A small contrastive audio-text model, trained from scratch.
Training: soap at rate 0.0013, 10000 steps, batches of 128.
Rows from block 5 of the audio encoder, named by matrix and row number. Rows with one number belong to one neuron. Each number is 50 + 12 x the weight over its row's rms, rounded and kept within 0 to 99. All counts start at 0. After the name is the row's rms in percent of the matrix's.
# fc1: MLP up (encoder.blocks.5.mlp.fc1.weight, 576x192), inputs 0-95
# fc2: MLP down (encoder.blocks.5.mlp.fc2.weight, 192x576, transposed), outputs 0-95
fc1.20 092:48 42 35 54 66 42 62 64 46 40 67 54 39 48 67 52 48 24 45 38 48 39 68 48 54 46 57 33 37 56 47 42 55 74 71 53 58 55 47 64 23 46 35 62 58 55 61 35 27 67 32 40 51 40 42 48 55 44 64 34 55 61 51 29 58 42 27 37 50 43 65 40 38 50 69 68 65 53 45 38 61 37 47 77 53 42 43 39 58 61 27 45 46 53 41 65
fc2.20 094:38 51 36 34 43 56 48 48 54 39 40 41 23 49 57 61 59 22 41 45 12 49 34 47 53 59 39 51 50 44 34 57 77 52 44 67 47 27 47 48 43 69 57 40 44 50 63 31 58 63 50 41 71 42 44 67 49 47 41 35 44 19 50 66 44 43 49 43 51 44 46 51 45 55 27 55 65 48 47 63 41 41 47 38 41 58 67 30 50 53 31 39 50 81 47 28
fc1.21 095:38 70 38 20 53 53 45 66 52 50 62 32 42 53 46 60 53 31 62 53 46 29 47 54 39 32 56 30 55 59 41 66 27 53 57 11 53 47 23 60 47 47 60 53 47 44 55 39 45 53 31 59 34 51 35 66 44 53 40 43 22 40 64 52 63 37 39 43 59 58 31 44 50 43 40 32 50 64 60 41 52 48 62 46 47 50 29 50 42 40 50 35 54 50 35 69
fc2.21 099:51 51 58 49 47 57 49 46 46 30 41 47 53 57 86 59 56 48 25 48 35 53 54 46 38 59 57 32 61 55 53 33 63 54 44 72 37 47 36 40 32 43 79 38 36 56 76 50 60 36 33 30 54 58 53 36 33 37 51 45 69 45 38 59 40 62 60 53 47 46 50 22 56 49 52 39 46 61 39 44 78 34 58 51 46 19 71 40 43 56 53 41 55 47 74 26
fc1.22 105:45 60 62 31 27 58 40 36 52 37 42 51 49 66 65 66 53 52 52 62 46 42 35 43 50 58 50 59 66 65 54 47 47 66 60 27 59 53 47 43 58 37 35 62 27 44 44 52 70 22 55 43 56 33 31 56 74 44 63 57 55 45 50 50 57 59 48 50 39 62 61 43 55 69 66 36 79 62 67 47 35 45 70 39 62 39 57 43 53 51 82 44 49 53 53 55
fc2.22 105:73 45 73 61 48 50 36 57 57 43 53 63 63 48 40 38 35 54 65 48 58 65 65 38 54 32 43 33 45 66 51 68 45 70 49 50 48 43 71 40 47 48 49 41 57 42 63 61 33 65 40 66 58 61 60 58 56 58 41 64 27 40 34 71 28 64 55 36 43 21 40 42 57 37 47 74 49 11 63 55 61 63 39 62 59 46 60 49 31 68 32 42 55 45 55 52
fc1.23 101:40 54 58 60 59 56 65 39 43 61 30 36 54 53 56 48 74 54 50 65 47 65 55 50 52 42 52 44 39 33 47 23 66 53 54 43 46 72 47 32 79 69 74 50 69 66 61 36 64 48 50 70 47 44 50 46 31 47 43 42 35 70 49 81 39 51 55 58 36 39 52 59 41 47 63 30 58 31 44 62 34 63 44 67 44 48 53 65 31 50 44 58 53 43 40 18
fc2.23 097:31 64 56 61 47 57 26 35 38 43 75 51 48 64 64 39 44 32 47 58 64 37 40 40 48 41 50 47 61 66 56 57 57 53 19 37 63 59 47 69 63 34 51 56 60 51 43 50 34 62 34 45 67 50 54 72 43 69 37 69 52 20 63 48 38 39 37 39 51 58 75 32 60 55 54 32 50 40 69 57 63 50 26 60 54 39 44 52 53 40 54 54 55 51 40 72
fc1.24 091:65 47 33 48 50 54 49 55 51 52 46 43 62 42 45 53 47 73 67 47 53 55 27 50 42 58 65 43 45 58 72 31 43 41 46 45 39 50 38 58 54 54 55 46 45 41 30 43 41 74 43 39 47 36 53 37 51 36 50 55 33 47 64 44 50 55 65 28 53 53 63 48 42 47 60 58 54 51 45 52 55 22 33 66 47 61 47 30 72 49 47 64 64 70 49 32
fc2.24 090:42 48 47 45 39 60 37 34 54 45 52 52 61 43 41 60 53 76 42 60 51 54 65 33 61 43 29 67 43 49 45 41 41 49 59 45 76 50 68 61 52 43 47 56 49 41 57 30 48 44 47 49 40 52 52 43 54 41 59 40 34 77 44 49 62 58 53 51 48 43 47 48 44 61 53 24 44 64 67 57 57 43 47 38 52 48 39 60 58 44 31 55 41 20 84 43
fc1.25 092:56 63 46 51 41 68 43 49 48 25 42 55 47 51 25 45 74 43 40 44 48 40 79 32 57 60 36 72 40 62 46 32 71 43 68 37 45 60 57 53 51 64 38 59 48 44 54 53 66 59 79 45 69 43 24 51 61 65 68 36 70 57 54 45 86 42 66 72 31 53 42 75 28 55 64 49 48 44 35 40 52 55 49 55 32 54 45 30 46 64 59 36 49 38 46 66
fc2.25 108:46 47 33 49 46 53 13 40 50 47 47 32 51 52 55 57 53 44 55 60 54 67 65 78 33 58 49 43 34 49 43 60 42 65 55 78 55 46 47 40 34 43 90 27 55 53 54 71 71 57 47 54 66 40 62 57 57 46 58 41 61 48 57 57 45 53 61 58 62 44 48 67 58 55 46 72 53 38 32 63 23 54 29 59 59 62 41 58 45 76 45 49 71 69 49 44
fc1.26 113:62 56 66 55 68 62 71 56 56 58 49 60 44 50 61 48 47 32 59 69 46 40 38 34 57 50 45 52 41 45 59 54 54 55 51 52 55 73 37 50 39 41 60 29 46 50 27 31 43 55 54 50 45 43 43 65 62 38 68 41 67 52 54 32 63 54 36 63 52 39 39 70 47 42 40 65 50 44 52 58 50 32 73 23 54 22 32 55 38 39 76 48 50 38 43 59
fc2.26 113:47 52 51 33 46 51 24 62 51 52 62 52 55 26 24 49 73 47 28 60 56 57 38 77 57 39 63 43 56 44 61 57 68 62 58 52 51 47 54 48 53 50 52 53 53 65 56 61 57 62 67 30 30 56 29 36 60 57 44 56 61 51 68 27 58 77 65 36 54 68 69 47 63 54 54 43 46 44 42 70 50 65 43 70 55 51 53 48 50 45 37 44 44 60 50 45
fc1.27 079:63 62 55 57 39 53 47 27 56 30 58 68 38 38 54 54 77 55 58 48 40 50 45 40 39 55 46 54 29 45 50 42 33 65 29 40 43 47 49 45 57 37 52 58 48 43 54 57 64 46 55 58 40 50 49 57 47 54 61 55 53 71 41 28 46 75 57 56 30 58 48 52 33 59 60 31 21 79 46 34 51 44 42 56 38 45 51 47 32 61 19 52 57 64 24 56
fc2.27 088:49 43 31 48 44 43 34 62 62 44 58 33 43 58 43 55 61 74 51 37 58 49 62 67 45 54 54 52 70 32 48 53 44 43 68 30 74 53 59 39 36 67 26 59 38 46 35 60 51 59 43 55 45 69 58 53 54 43 51 42 42 51 55 54 51 71 56 56 67 70 61 31 47 62 26 37 43 43 42 59 58 70 25 60 49 52 45 56 60 67 68 64 46 36 36 67
fc1.28 099:64 55 39 40 41 58 45 69 46 47 36 39 49 40 32 25 31 24 50 60 66 46 56 45 49 61 36 39 55 34 37 30 73 31 49 43 61 48 47 37 58 48 72 59 59 44 53 40 78 45 35 50 61 67 59 59 45 49 57 45 35 53 30 46 39 60 76 43 41 14 57 63 68 67 31 66 60 39 43 46 38 46 57 54 44 43 68 51 55 42 58 53 51 55 65 41
fc2.28 104:43 54 29 52 53 57 58 30 50 57 50 40 57 53 29 51 59 65 54 39 54 66 53 25 46 59 46 68 58 67 63 38 46 45 44 44 64 56 34 50 39 65 56 49 60 62 49 47 59 47 51 35 38 30 45 58 61 51 52 68 27 62 61 48 60 65 31 50 46 62 51 20 33 69 49 43 61 41 30 46 41 55 55 58 47 65 51 44 35 35 52 37 61 56 52 62
fc1.29 104:38 43 64 53 38 27 53 53 35 62 43 60 58 59 56 48 63 64 54 64 53 44 72 71 45 57 32 37 40 57 61 56 58 57 26 41 70 76 38 35 48 13 66 33 61 50 35 66 40 48 13 47 48 30 44 38 70 54 46 40 49 43 53 44 44 59 71 55 42 39 72 53 36 53 43 64 64 34 41 57 52 39 61 60 60 38 62 45 54 67 53 70 46 59 51 44
fc2.29 093:38 56 53 54 53 71 64 30 33 49 34 46 57 38 66 49 46 46 34 57 41 54 42 28 29 57 57 42 57 40 69 58 46 60 63 46 43 35 60 60 66 73 44 57 38 42 40 30 47 34 61 50 67 53 55 61 48 35 60 62 62 70 53 56 38 49 28 44 50 56 37 58 50 41 69 50 44 41 61 63 49 50 60 49 49 52 34 82 52 39 49 52 49 65 40 54
fc1.30 085:52 55 58 66 49 54 61 49 59 52 19 66 61 46 52 47 59 31 56 73 54 35 66 49 47 28 59 83 52 54 49 50 08 41 49 73 60 68 62 26 26 38 53 57 54 45 43 42 50 52 65 55 55 56 57 22 35 59 50 47 30 77 26 44 61 40 69 66 55 60 61 31 62 59 42 44 50 43 40 66 77 48 49 48 35 62 43 54 54 38 55 39 60 56 59 50
fc2.30 089:48 57 46 40 39 64 67 61 72 62 64 31 66 66 46 37 63 67 42 34 28 53 70 53 49 59 38 61 50 50 58 44 45 46 71 65 63 32 48 37 57 56 65 49 42 47 56 50 30 45 38 50 41 57 37 58 66 62 68 44 45 57 55 49 71 39 38 46 44 66 69 65 57 47 80 50 65 46 45 42 41 66 34 63 67 73 61 55 56 51 47 36 41 38 48 32
fc1.31 104:55 34 40 62 66 44 57 55 44 46 45 58 35 65 53 57 60 43 66 37 62 57 47 49 30 69 59 58 36 43 48 53 43 65 39 48 50 32 51 36 56 55 30 45 53 62 56 54 56 55 50 41 54 32 54 77 66 54 54 17 38 49 57 37 40 37 60 47 57 67 69 32 44 57 54 49 41 33 50 55 44 54 42 36 27 63 45 71 37 40 30 65 44 52 35 44
fc2.31 094:53 51 55 42 60 52 27 27 53 41 41 44 46 38 64 61 58 59 42 76 41 69 45 53 64 36 51 46 46 61 59 33 50 47 35 57 35 44 47 56 54 47 48 41 53 40 37 45 40 59 52 62 52 60 19 50 32 64 78 63 54 43 50 31 50 39 22 49 47 54 51 64 40 38 43 42 64 40 56 26 64 48 51 37 56 35 62 39 54 69 47 51 53 53 54 44
fc1.32 091:20 58 37 47 58 62 57 29 56 48 45 20 43 54 17 50 39 57 65 59 29 42 54 35 55 49 39 46 30 52 45 43 60 33 59 38 63 42 46 39 43 59 59 59 42 49 60 35 73 42 67 57 51 50 37 35 43 48 53 49 66 60 50 54 44 44 34 60 24 53 43 48 53 66 63 64 45 39 50 71 46 41 44 28 33 47 37 53 53 43 57 50 52 40 45 44
fc2.32 110:38 52 44 51 47 46 51 42 46 46 52 39 50 53 81 66 68 60 47 44 49 68 67 67 50 57 56 41 62 40 35 58 41 41 55 68 43 37 59 39 44 50 62 53 53 60 52 47 44 69 48 66 53 58 65 45 58 64 59 45 52 38 32 43 51 70 66 51 57 56 50 58 58 47 32 56 44 51 43 68 49 45 44 60 49 43 32 58 36 40 40 50 54 47 55 19
fc1.33 090:67 40 45 57 52 50 31 75 42 41 44 57 45 49 62 55 42 32 46 43 50 59 51 46 67 40 57 54 58 54 41 31 44 46 49 45 62 58 57 48 46 60 46 27 45 45 36 56 60 63 46 58 64 41 70 36 55 56 74 51 32 58 35 27 38 10 58 76 60 60 57 41 63 58 61 80 46 58 40 56 65 60 58 61 38 64 53 45 54 56 35 49 61 70 36 24
fc2.33 089:32 43 51 57 30 50 41 41 70 49 83 54 70 35 50 37 49 53 74 41 60 48 41 45 38 55 63 46 36 49 64 72 49 61 57 27 34 45 57 34 68 45 47 81 45 58 57 58 42 33 75 37 39 33 56 48 56 51 37 32 63 70 64 31 67 61 55 52 53 52 64 48 13 55 55 55 22 49 62 55 52 47 45 53 29 54 54 47 46 53 52 43 41 55 37 58
fc1.34 083:38 50 50 44 69 53 47 55 55 65 44 71 52 46 35 55 49 71 46 10 44 69 64 54 33 45 38 67 52 29 33 58 27 69 52 35 53 44 38 49 66 54 62 60 57 44 40 45 64 41 31 40 66 36 51 42 55 57 46 50 63 50 55 52 65 50 40 64 55 53 66 45 51 57 40 55 41 62 58 33 32 38 43 37 50 52 55 42 36 49 50 48 62 72 51 64
fc2.34 094:56 64 51 56 77 66 33 53 27 53 40 41 65 47 55 58 52 49 50 61 61 58 54 55 56 72 44 41 35 63 45 57 32 38 52 37 61 58 40 40 46 45 52 07 35 75 55 56 62 50 62 53 37 50 59 39 46 57 42 36 55 48 45 68 35 62 65 52 46 50 72 61 57 46 58 52 40 45 56 58 62 45 57 54 41 43 59 52 97 50 38 55 28 41 59 42
fc1.35 101:37 74 50 38 62 58 46 36 55 24 50 46 40 36 51 64 74 40 51 49 34 37 49 72 49 54 53 49 40 54 48 42 39 32 48 55 38 35 52 38 44 41 42 45 61 40 56 45 43 66 58 60 64 62 66 52 30 68 53 59 57 31 40 38 69 38 56 37 23 69 45 37 54 48 44 23 50 44 26 58 66 43 55 49 45 53 35 67 44 71 56 31 55 71 53 38
fc2.35 100:36 44 43 69 32 33 31 46 44 54 59 47 53 59 48 58 32 45 54 49 69 40 65 49 40 24 49 45 35 60 44 26 46 73 59 44 60 50 38 23 43 81 71 61 40 65 26 63 36 36 37 47 48 48 38 63 50 68 36 65 65 52 52 37 45 63 56 35 70 57 41 49 46 54 49 64 50 60 74 45 55 52 55 59 70 34 56 32 59 58 42 36 55 55 58 55
fc1.36 104:42 66 68 50 47 53 64 62 39 67 53 57 21 53 48 47 48 68 63 40 59 29 58 47 55 74 57 48 17 59 52 43 53 61 50 20 65 53 54 40 62 49 73 65 59 48 49 43 58 41 34 30 39 47 51 55 52 41 58 37 59 43 46 34 54 60 29 73 35 51 71 36 19 62 40 32 65 49 38 59 54 51 23 52 53 64 44 47 64 50 52 42 42 48 54 56
fc2.36 098:46 63 39 36 37 49 48 43 21 34 57 46 59 39 33 49 36 72 54 61 44 50 49 52 60 34 33 51 67 56 31 40 39 60 33 67 65 46 58 57 38 46 26 27 52 51 48 42 54 64 69 27 54 68 58 40 61 54 38 49 58 36 48 27 67 24 49 50 41 48 31 53 51 45 40 58 36 58 35 43 60 35 49 67 58 45 54 46 46 60 63 64 40 46 40 29
fc1.37 115:55 50 37 39 48 62 43 55 55 39 45 61 48 57 29 52 59 48 43 59 50 50 58 39 47 46 44 45 59 56 66 42 66 40 51 44 48 56 47 45 31 48 71 74 69 44 47 50 59 39 56 30 43 56 38 50 57 45 70 73 48 51 57 56 48 56 53 73 71 24 13 59 69 29 69 52 46 45 42 58 49 64 51 62 54 58 53 31 56 57 54 49 46 29 53 66
fc2.37 105:64 51 46 36 49 40 53 34 43 62 25 51 51 55 56 44 49 60 73 49 57 42 68 29 61 33 54 41 75 32 66 69 67 34 53 26 49 46 55 66 58 46 45 38 37 73 57 38 33 39 58 79 73 63 67 47 37 48 31 58 61 74 40 55 70 39 48 43 40 47 48 61 36 50 49 56 40 56 34 45 31 45 49 34 61 78 21 40 30 49 59 56 67 38 58 34
fc1.38 117:37 48 36 51 65 62 30 53 45 38 70 49 71 52 71 64 59 61 54 57 40 43 42 50 29 69 26 49 34 49 53 46 75 54 26 53 55 64 69 26 55 64 37 53 33 50 42 62 75 61 40 22 51 43 44 74 44 32 68 72 40 46 49 36 54 55 53 55 46 42 61 51 46 47 48 50 30 52 60 52 35 47 62 51 62 65 68 56 48 37 49 34 45 59 44 46
fc2.38 114:56 47 68 41 53 62 44 36 58 57 53 70 39 48 45 37 61 62 41 29 52 52 70 46 63 47 58 81 41 51 63 57 37 43 63 66 52 22 44 72 46 34 62 32 63 33 32 43 42 44 44 43 62 65 26 35 40 36 60 18 44 66 61 34 44 40 43 29 64 47 40 58 70 40 30 47 67 32 21 70 54 64 56 59 59 72 30 63 64 59 53 46 42 47 55 60
fc1.39 103:48 44 40 57 43 54 58 54 52 55 47 58 44 34 54 72 52 42 62 65 54 57 69 38 30 50 40 49 78 76 48 43 70 56 32 60 40 44 52 37 71 54 61 45 44 47 62 44 48 45 63 43 41 51 38 51 58 70 39 38 59 59 45 64 77 62 58 61 66 60 62 39 47 53 52 65 83 47 65 56 64 66 39 54 35 44 58 60 43 64 58 53 45 63 59 56
fc2.39 108:65 57 61 50 53 61 35 63 53 61 49 33 73 66 43 39 53 43 51 61 54 44 49 69 49 74 48 57 36 39 41 35 42 56 34 13 62 50 33 77 38 65 38 42 50 58 46 57 40 35 50 55 34 54 44 34 78 54 44 53 46 56 63 34 63 57 31 54 50 39 37 66 44 42 49 43 54 20 41 39 32 55 43 45 68 46 64 51 56 43 42 57 43 23 62 46
fc1.40 105:30 50 45 38 52 37 40 44 46 41 34 47 31 41 65 44 69 53 73 34 36 59 68 17 51 30 49 56 58 37 57 65 51 37 55 20 61 58 61 73 44 48 46 45 50 63 47 47 66 62 65 44 72 46 34 61 50 50 65 33 58 49 63 42 33 60 63 57 37 65 63 45 38 64 70 59 82 53 55 36 51 32 39 42 49 68 36 59 61 48 52 43 49 58 42 32
fc2.40 094:62 53 55 54 55 71 56 47 36 40 70 36 43 55 72 50 55 52 45 60 70 56 58 36 53 39 47 33 27 44 55 47 45 72 44 61 62 29 33 51 57 59 34 68 93 58 65 60 45 47 53 56 57 45 65 42 60 67 57 43 48 28 53 27 55 39 54 68 41 55 34 61 58 34 63 48 41 40 52 40 35 55 48 47 48 41 32 42 54 55 51 60 47 56 48 51
fc1.41 096:54 52 30 51 51 78 59 60 63 24 24 50 39 24 54 62 46 53 49 53 61 73 39 50 64 55 49 64 45 60 48 44 53 46 73 54 44 49 52 42 47 47 49 53 32 49 83 62 59 57 53 37 48 43 51 54 47 32 62 62 26 35 58 61 36 32 64 60 53 37 38 56 58 53 49 67 37 67 52 27 54 64 48 41 48 50 69 60 61 59 40 67 32 57 49 50
fc2.41 098:55 38 38 55 54 25 42 62 62 55 51 66 54 81 59 49 78 40 40 49 46 42 55 43 38 28 54 43 57 52 44 44 52 65 51 44 39 60 44 54 57 47 28 45 52 63 52 48 55 32 49 28 37 46 42 69 56 79 48 55 34 41 40 36 30 73 35 53 51 54 59 45 34 64 54 58 48 63 63 49 56 59 34 68 47 50 35 49 32 38 27 66 51 62 46 65
fc1.42 104:72 61 56 48 52 57 50 48 58 67 38 64 48 31 34 50 66 56 40 47 47 64 60 42 49 44 47 62 55 43 71 42 55 54 39 49 40 43 38 68 70 65 51 36 49 57 53 56 35 53 40 46 29 40 40 49 37 56 57 50 24 73 46 52 52 46 77 41 35 41 57 38 45 56 73 53 43 47 54 63 41 62 48 55 60 62 55 59 51 53 46 53 57 32 45 20
fc2.42 099:41 60 61 59 54 48 67 51 54 43 57 62 65 39 58 51 55 68 42 43 49 66 55 42 64 38 68 63 54 28 42 57 39 52 57 66 53 46 49 49 41 51 51 50 64 52 27 38 63 66 78 73 43 35 45 65 61 40 61 60 58 34 47 32 61 38 52 44 69 67 72 52 55 44 53 54 51 64 48 55 56 60 49 47 41 41 63 54 62 38 31 50 34 60 43 55
fc1.43 114:43 54 22 46 79 50 71 61 65 37 46 64 28 56 39 53 53 60 61 71 81 54 65 52 41 37 41 55 56 41 39 62 60 60 37 47 57 40 64 43 66 33 41 54 45 48 67 36 37 51 61 49 61 27 50 41 39 44 43 66 39 53 55 30 57 48 58 46 67 61 51 44 55 51 73 64 58 43 48 71 53 78 42 49 44 68 49 62 61 45 57 69 46 47 83 18
fc2.43 106:48 47 42 32 55 57 54 45 43 53 43 64 55 64 60 48 62 62 46 49 57 67 66 51 67 46 45 64 54 39 60 28 24 56 60 60 71 50 44 58 64 64 45 49 55 36 39 70 47 59 48 40 67 47 28 61 44 66 66 41 38 46 66 42 61 46 60 55 29 57 34 36 67 46 41 74 19 49 57 38 27 47 38 43 52 37 33 69 42 64 46 46 54 44 35 67
fc1.44 109:38 61 33 26 46 56 52 63 23 34 54 53 23 26 29 39 64 52 26 59 60 45 58 49 50 32 38 48 51 47 55 73 47 57 33 47 28 52 63 60 55 43 51 48 61 45 70 65 24 60 62 45 58 37 41 56 60 54 45 32 50 52 67 59 43 64 61 30 79 39 53 59 59 44 62 37 51 62 53 54 55 43 40 26 60 38 43 56 39 39 43 63 49 45 66 70
fc2.44 101:43 41 46 36 59 61 50 50 57 26 35 67 46 55 59 57 59 51 45 52 73 48 56 48 52 44 43 64 49 74 26 58 55 62 60 45 67 27 49 48 45 49 38 44 63 29 43 25 65 36 34 82 59 58 49 43 63 68 53 47 44 59 59 41 35 39 58 61 21 54 44 55 54 40 55 45 51 31 50 67 42 32 59 38 46 42 69 70 74 49 59 57 45 66 51 40
fc1.45 098:31 33 51 25 59 50 52 43 44 48 47 58 55 42 58 54 44 64 51 48 77 31 59 69 60 30 49 58 48 37 52 52 45 41 63 34 51 38 47 57 50 64 63 47 45 54 57 68 56 31 38 49 43 42 42 46 56 40 65 48 22 71 56 44 45 49 40 42 76 38 49 62 54 45 47 42 65 48 61 39 57 47 44 56 41 60 46 55 65 62 35 47 66 58 48 74
fc2.45 104:84 63 74 52 74 68 53 54 47 78 70 58 50 64 56 55 35 41 35 41 48 36 33 41 66 44 34 39 34 25 47 67 65 53 42 36 56 50 38 43 65 45 24 50 59 57 47 25 46 50 64 68 56 55 44 62 25 50 49 39 44 56 37 68 60 60 62 46 43 48 60 69 68 29 35 63 39 44 59 59 51 46 60 60 33 52 45 71 57 54 54 44 38 55 56 46
fc1.46 108:50 68 46 46 47 54 74 67 51 48 43 31 48 52 42 64 57 45 58 51 38 52 75 56 55 48 31 49 40 49 49 51 76 27 71 42 43 49 68 62 55 39 43 55 49 45 29 58 71 50 46 50 61 48 67 59 52 52 55 48 63 32 64 49 39 63 58 34 58 45 50 44 45 74 51 41 49 29 50 39 53 24 42 42 65 67 24 15 60 63 61 59 41 57 51 58
fc2.46 108:52 34 52 48 60 29 33 32 27 47 49 39 32 43 65 67 40 36 59 51 40 39 37 52 62 68 65 39 42 57 54 48 53 55 41 45 55 46 32 39 54 58 40 57 58 40 52 37 48 37 80 51 42 42 68 48 43 45 44 62 48 58 43 46 31 50 52 60 53 37 62 31 34 43 39 21 65 60 36 60 49 50 42 61 34 52 58 70 23 41 32 44 57 40 60 60
fc1.47 104:49 48 74 35 53 55 44 67 60 46 43 41 42 43 45 42 54 43 24 40 76 40 54 40 44 34 55 66 64 55 49 56 45 55 39 33 51 73 47 36 40 52 41 58 59 54 46 57 30 57 57 48 42 34 53 29 48 39 64 69 56 42 73 57 58 56 44 28 43 58 52 45 55 62 44 68 46 59 51 45 53 68 65 29 30 21 41 47 58 42 72 38 66 25 42 54
fc2.47 113:63 36 60 54 57 69 48 59 66 70 58 31 53 23 64 50 44 42 69 56 40 41 40 49 71 48 44 57 32 33 38 43 67 33 42 42 41 47 57 46 60 53 49 42 41 30 52 38 38 70 51 52 39 73 76 67 63 39 55 52 50 53 58 33 49 46 69 22 54 43 51 64 67 67 51 53 55 46 49 58 67 45 52 48 70 56 49 44 30 33 32 43 34 61 60 40
fc1.48 114:52 34 41 52 53 50 45 61 61 31 31 44 68 60 43 81 49 49 49 34 36 75 65 62 55 49 50 48 52 62 54 45 62 41 60 62 62 62 63 50 31 41 56 70 79 62 49 66 60 49 65 48 82 46 21 55 54 53 43 42 36 56 56 56 52 50 71 39 61 62 37 54 36 26 57 48 47 44 58 31 47 52 53 30 67 41 35 56 63 49 40 48 31 45 39 47
fc2.48 094:65 57 43 53 66 35 55 56 63 55 47 43 51 42 49 28 53 38 33 74 66 34 41 41 40 76 50 39 58 53 56 12 39 46 53 37 46 46 36 49 32 69 51 42 50 72 49 59 46 35 36 43 43 47 77 53 47 64 78 78 73 62 55 60 42 45 64 42 58 60 31 43 47 64 54 28 57 39 58 49 46 57 67 55 24 54 47 46 58 54 56 52 27 51 72 55
fc1.49 089:55 59 74 47 37 62 60 88 33 52 43 50 47 58 43 52 35 49 52 44 47 52 51 53 38 60 60 58 48 38 62 67 34 71 38 67 59 53 59 54 45 42 68 56 47 46 51 40 34 36 45 23 19 68 37 46 51 50 48 38 58 57 65 66 71 63 33 48 46 45 50 47 34 44 46 25 37 44 48 55 30 56 51 60 47 27 78 49 35 74 55 78 43 65 45 67
fc2.49 105:57 30 51 42 58 56 43 39 42 40 32 51 65 21 53 50 63 53 60 48 57 38 65 52 60 43 58 57 61 64 65 52 55 67 58 44 48 54 33 48 35 27 51 36 84 37 44 45 48 66 75 39 43 47 34 48 50 44 58 43 35 38 38 35 31 46 60 68 36 65 45 31 66 43 60 47 36 62 41 53 54 33 49 37 48 57 73 34 40 70 42 27 58 41 50 41
fc1.50 101:27 33 31 61 38 53 46 39 64 54 62 45 39 44 49 62 66 53 33 58 45 41 23 53 64 63 55 46 40 40 39 53 36 51 64 35 40 58 45 46 45 52 49 69 39 68 37 19 61 45 54 38 37 58 47 63 64 33 26 44 24 56 42 47 57 67 39 57 37 65 48 51 26 29 43 26 59 46 61 58 51 51 76 48 35 64 71 40 70 64 37 58 66 45 38 42
fc2.50 095:52 54 26 40 48 60 57 72 65 52 37 60 45 49 32 66 35 51 81 75 57 37 57 61 22 49 62 42 66 74 43 66 59 70 50 68 61 41 75 54 64 44 54 43 60 44 43 48 25 51 50 49 55 45 38 52 38 48 82 42 54 39 54 68 38 40 41 48 69 32 68 44 70 59 61 64 56 58 60 57 60 24 56 54 51 57 51 52 37 54 43 40 56 55 75 42
fc1.51 115:41 66 43 37 49 60 41 55 57 57 48 75 27 55 39 54 47 53 47 44 45 17 55 38 53 43 66 45 57 82 51 69 37 56 68 29 44 44 79 53 73 52 36 46 33 58 38 55 77 38 58 60 50 42 78 55 51 62 53 47 59 42 46 26 55 54 43 62 70 49 44 40 66 41 53 39 42 78 34 37 63 36 56 35 37 49 58 41 63 56 59 64 56 18 45 35
fc2.51 104:71 63 48 65 53 53 69 44 48 48 31 52 36 20 46 35 67 49 69 66 45 61 61 41 28 71 39 70 63 47 51 53 47 58 52 59 75 61 31 49 39 45 53 57 37 27 66 41 29 54 66 47 32 67 47 47 40 60 52 43 21 39 47 54 37 39 51 52 49 53 60 53 29 26 48 40 53 48 68 63 34 65 47 38 38 41 46 53 42 33 23 47 70 42 42 85
fc1.52 100:47 66 57 67 39 58 61 50 40 55 56 41 48 26 56 57 29 65 56 46 44 52 40 53 42 55 45 41 57 65 40 47 41 67 59 48 79 30 54 56 50 57 41 55 36 33 62 70 55 54 17 61 70 45 52 68 39 52 55 38 59 44 66 37 59 58 71 34 55 47 52 54 42 51 67 64 52 59 36 53 19 48 35 47 61 60 44 76 74 65 66 56 51 32 49 63
fc2.52 096:42 51 50 50 82 40 48 55 60 48 51 57 38 74 40 30 63 68 38 54 54 52 28 49 54 44 39 52 52 49 50 40 52 39 54 52 35 52 52 66 43 60 40 34 52 31 49 59 49 48 52 36 23 40 55 45 73 48 70 52 62 40 31 58 70 67 49 54 41 37 36 29 62 47 36 43 47 54 64 44 51 44 73 34 27 49 38 38 40 50 51 36 43 75 43 32
fc1.53 104:59 76 45 53 72 49 41 52 38 55 63 33 41 42 54 49 37 53 58 33 40 63 51 66 38 47 57 60 43 53 45 36 58 28 55 16 42 64 51 47 69 44 31 32 36 51 46 58 25 31 59 32 53 38 65 41 43 47 46 49 69 57 40 54 47 65 58 59 64 38 27 32 51 68 52 64 73 46 43 62 47 44 47 56 49 43 56 57 39 43 42 41 78 37 36 65
fc2.53 100:61 57 30 63 49 62 72 56 44 47 43 68 34 55 46 29 49 61 43 47 18 53 49 58 41 51 48 52 67 58 36 62 69 52 43 47 48 46 69 60 67 65 63 51 50 78 38 59 59 54 27 49 48 52 68 41 50 37 36 51 28 50 65 40 63 46 52 49 51 40 50 40 42 59 62 68 45 60 65 55 49 60 36 60 51 70 27 41 36 39 43 44 52 58 61 50
fc1.54 112:41 59 56 36 48 42 44 51 37 27 54 45 34 53 56 67 66 58 35 57 49 56 49 33 41 38 44 43 42 40 47 45 43 61 46 64 56 94 45 43 61 42 46 56 49 26 29 49 61 56 41 34 64 42 41 40 48 43 28 57 53 58 50 69 43 50 35 41 49 46 54 55 51 39 56 47 41 31 42 41 59 59 19 58 46 53 42 53 75 46 53 52 49 54 45 34
fc2.54 116:63 53 37 45 55 67 45 61 48 45 62 34 36 60 34 56 56 57 59 58 38 86 34 61 56 39 57 56 36 48 33 55 47 34 42 40 39 39 42 55 57 49 51 39 62 58 44 46 53 47 78 40 57 62 38 47 50 77 66 69 54 63 52 44 51 32 69 56 36 48 66 54 81 53 48 53 41 71 68 41 47 56 44 53 42 49 61 44 25 56 30 49 49 64 53 51
fc1.55 114:44 56 48 42 55 49 60 46 59 56 60 42 36 29 38 54 18 51 47 40 28 52 60 42 49 23 67 77 69 42 63 64 54 49 44 25 42 41 54 57 54 68 56 56 46 29 42 28 56 50 50 60 34 30 39 40 46 43 45 51 47 51 61 33 21 49 54 53 67 29 43 53 28 40 55 47 48 28 93 36 49 43 44 47 49 55 55 71 46 44 60 53 38 40 43 53
fc2.55 110:73 37 45 17 31 56 68 43 68 42 60 41 48 50 55 68 53 56 37 25 55 65 45 44 37 64 55 38 35 68 32 40 59 47 61 61 54 49 26 45 29 65 45 62 52 45 60 41 53 52 41 55 55 45 35 68 56 51 63 39 59 50 68 35 57 35 48 38 53 58 59 47 74 32 28 34 75 56 32 49 63 31 54 37 53 42 39 54 32 58 49 46 56 55 56 38